config.yaml
model: "segmentation model"
image_size: 64
encoder_activation: "gelu"
encoder_drop_path: 0.1
encoder_conv_stem: false
decoder_blocks_per_level: 3
shampoo_beta: 0.99
precondition_frequency: 50
max_precond_dim: 1024
epochs: 1.6
lr_schedule: "wsd"
weight_decay: 0.1
Rows from block 7 of the encoder of a small segmentation model, named by matrix and row number. Rows with one number belong to one neuron. Each number is 500 + 50 x the weight over its row's rms, rounded and kept within 0 to 999. All counts start at 0. Numbers have three digits each.
After each neuron's rows are labels from the 100 images, of 14976, where the neuron reaches its highest value: "responds to" is what is common among them; "colour at peak" is the nearest of a few named colours to the mean colour under the peak. Only what is clearly more common there than usual is listed. The data: simulated fluorescence microscopy of cells.
# fc1: MLP up (encoder.blocks.7.mlp.fc1.weight, 640x160), inputs 0-159
# fc2: MLP down (encoder.blocks.7.mlp.fc2.weight, 160x640, transposed), outputs 0-159

fc1.411:551431535512493454479507458591525438485553461554546485389523509457461509483530571478528401508513392513470554444454543491465486558525461485575585507502617450511524490496467525466499440430458508457508475638497384493557480482573490493514537511542589565474566572582520435483546541423601486527527548561507494472530568491489575474531562563476572513478456493369512524463533554432351471614449504480499492494473456507536509468454477441504451474644566477511531531478529482532564478508538496
fc2.411:465552518441463536471438529451479532515483461554599539565545533458456521459472507510585487529444388431513572415411568478450455505415571478499579480520467425562504471560462512452458628490535504515494444494483424516626383452524481444496442492571532371511516412473504520467497461518512497467507460470452492396544452546492539508538563453517514520480512568510527495508552494485516473363516521534583485468562522530525579501493540591547453409563427553584488545540519419571544561465504503
responds to: fragmented nuclei
colour at peak: brown

fc1.615:470525597589434613414523504417472467419480481573512418493570480520394473481511550517460520514516585446523530480512511448495436510413540501471412525597616475434554489516526474461456451439477564462489409451493418423558474459545546424511572569523472472527583555512514593457518528540449473528525587546501426472438597497472571480464563454473454567565492506474543600500456599532536404431535409513455558463519486484454512448535487552512519527459552453544513504517559473496521510473467470
fc2.615:492481441571516486434499498520449524541545479370562447515523440554504530431489474470501578443439518531488420583495512515529530458433529587532450482538400521498452526495474512395396530507452500432412557547441562541481586463414499522477475490551510474542511501458540492513489537566521556563447576456564511510480459487518417520495568480500555492370501466506437459397518473489546487595590563523415587477542556437558447536388411449445452407526516530552433510507507466419523501541490444
responds to: ring around the nucleus; yellow stain
colour at peak: brown; grey

fc1.351:574550407572518529492506518504529493516439547435494463565495459403465457450495517472472512469547604429450549488475499445503536535515551442465505586448586457520542494520488520555532475455511474486576559454662450442532460538462461427453487425460488506520513544514459449505548593513548454366434568511471621463532586559380452491471392468505471509410491538504452445451396503522463584426555461555569519445534531470535460532476523442528570437527530446536510519514412514501514534510466546
fc2.351:434467548486403371554526529474641484467472549467567519528446499486491518491520544530521428470498472490524449524479531494530548511537514492484509404469485483452432484522641503533468442432537551539570537463460501486526581479505537419429535446537558513628477531571507539465472543431490572537459497451533434532500464487510517598583548517490569517490458415509464496379485383514496514423505557484432513536499513537573577551508427514425563567556539382489502510473481451393460554474578473
responds to: fragmented nuclei; green stain
colour at peak: green; brown

fc1.137:472522560445554416524503514508460497520511528492468523419618454497482429544482617475556561474580506549487472570492474554520618475479512539416477482434502497411633469496522454605462441461444521592529409553518510468452529500545419418494480464459582457502478476524452495504537420552459544504473626501476528552499535572459476474508441457463419570487503618428562564501495555510491593508447496538524503448642493515492409485532543467491438434486469533570542445531505495424481518483483484
fc2.137:504479464463544435620577458487488470417556557484590530643460545472497472562517473536509519590450603489481589506503433505530526551448551486513413475598520458584494489496564464366570503477409509468535514486465501545495519424452463540504462503558443522448627432482492517426470523467528429423564591485462521542484467582511496508527462504566541455491502524455432456457483481517438497435465552574546535473482470480501529582513456514401533508596430543540567541528509523540430558407497497
responds to: ring around the nucleus
colour at peak: purple; brown

fc1.466:475581463476460548561528502526515434530422488558471507431538545553499494583450501444490447637576521438535422450479521393465514559580520511507454449552461519487518464420513596464504412534458481491477430463423463497423541514499513543558579589487481526570488468473507505551388508461450563551451560488443473501490437405581483490482451541522512531455532583603594528571510474433510407520398510458474495491430524589569486468563434475487492402501479583526490503504532461497550504597452479
fc2.466:552437530582508514422479489428522543498528473498488441504431432525515501585456572537511535441528481429471517503487516579580449490473485426528554600514438550569381446472514481531492554483577482393477510522558541497509601465569455508499478505499475467477554511476450489544446457577503430413547430492552471488560526562412503543402514464578524393556526372507517476531412538474501540567513524509459532488582512511443584465471553432529465467513626533418390574495510473533515550430537500
responds to: ring around the nucleus
colour at peak: brown

fc1.308:457519491566554552558476487449498501591529479548559501457560620525425481501490526442507423507545465531468444505519446428485474583500520460456430508469429446518519480488445548537479491591565485403461437598521444464454521495457388438429611490529618514511473458558473455615484565572452503479436604498545486464536519444528582520433497487443585474520539483542549561541485384540444488474496527484481480458455408432455493483548511507436556426547510459538385451558481459450429504497517493
fc2.308:444515532480402542500430591370499491494506515502467480455561434459474441496458512509477414455504542567580462557479514603520685427559486513481508438513563498574455449488513527587519528514404570535424527420495502498541495528511439483499530517463460491501535480553425475502510432504556457526427452538439416445533500475553506466466428538504468490387460484494403492501524549467554452391553530517515436591510599535507533447428459494519484491462583499495534613489567507583551474504512442
responds to: ring around the nucleus; cyan stain
colour at peak: green

fc1.40:479459534510525408421491518430516495445513555545489475510483497586426518455528501440488559489423492488517540496553526545570520456495546568550482480431524452494487492464563562430544477534502506578585568510518471438541581585510595576445429549505521431553448539487530554488575521493507503570566541462437492438501482491493451469551494558470551387479364461451466511430438461479404469559543507604635459556597526541538524533461538503509521437461602486417499474607506545512537507567469415
fc2.40:558560497535534574499465533519566566547534511559511499423484459414482492533486581517450383572524627449450595470454484453569507569508444485479461489428472446514512520466392461537503474522492492397511460431424454567479395482519543474499408493552527507520533491460473452532456411471510553458488500557577440593453483470537464505476501517480519520402506466581486489490559469557574555379414375503445464456477504535530537520539432521566459537417475530452496483492549507647552505487502478
responds to: fragmented nuclei; red stain
colour at peak: brown; green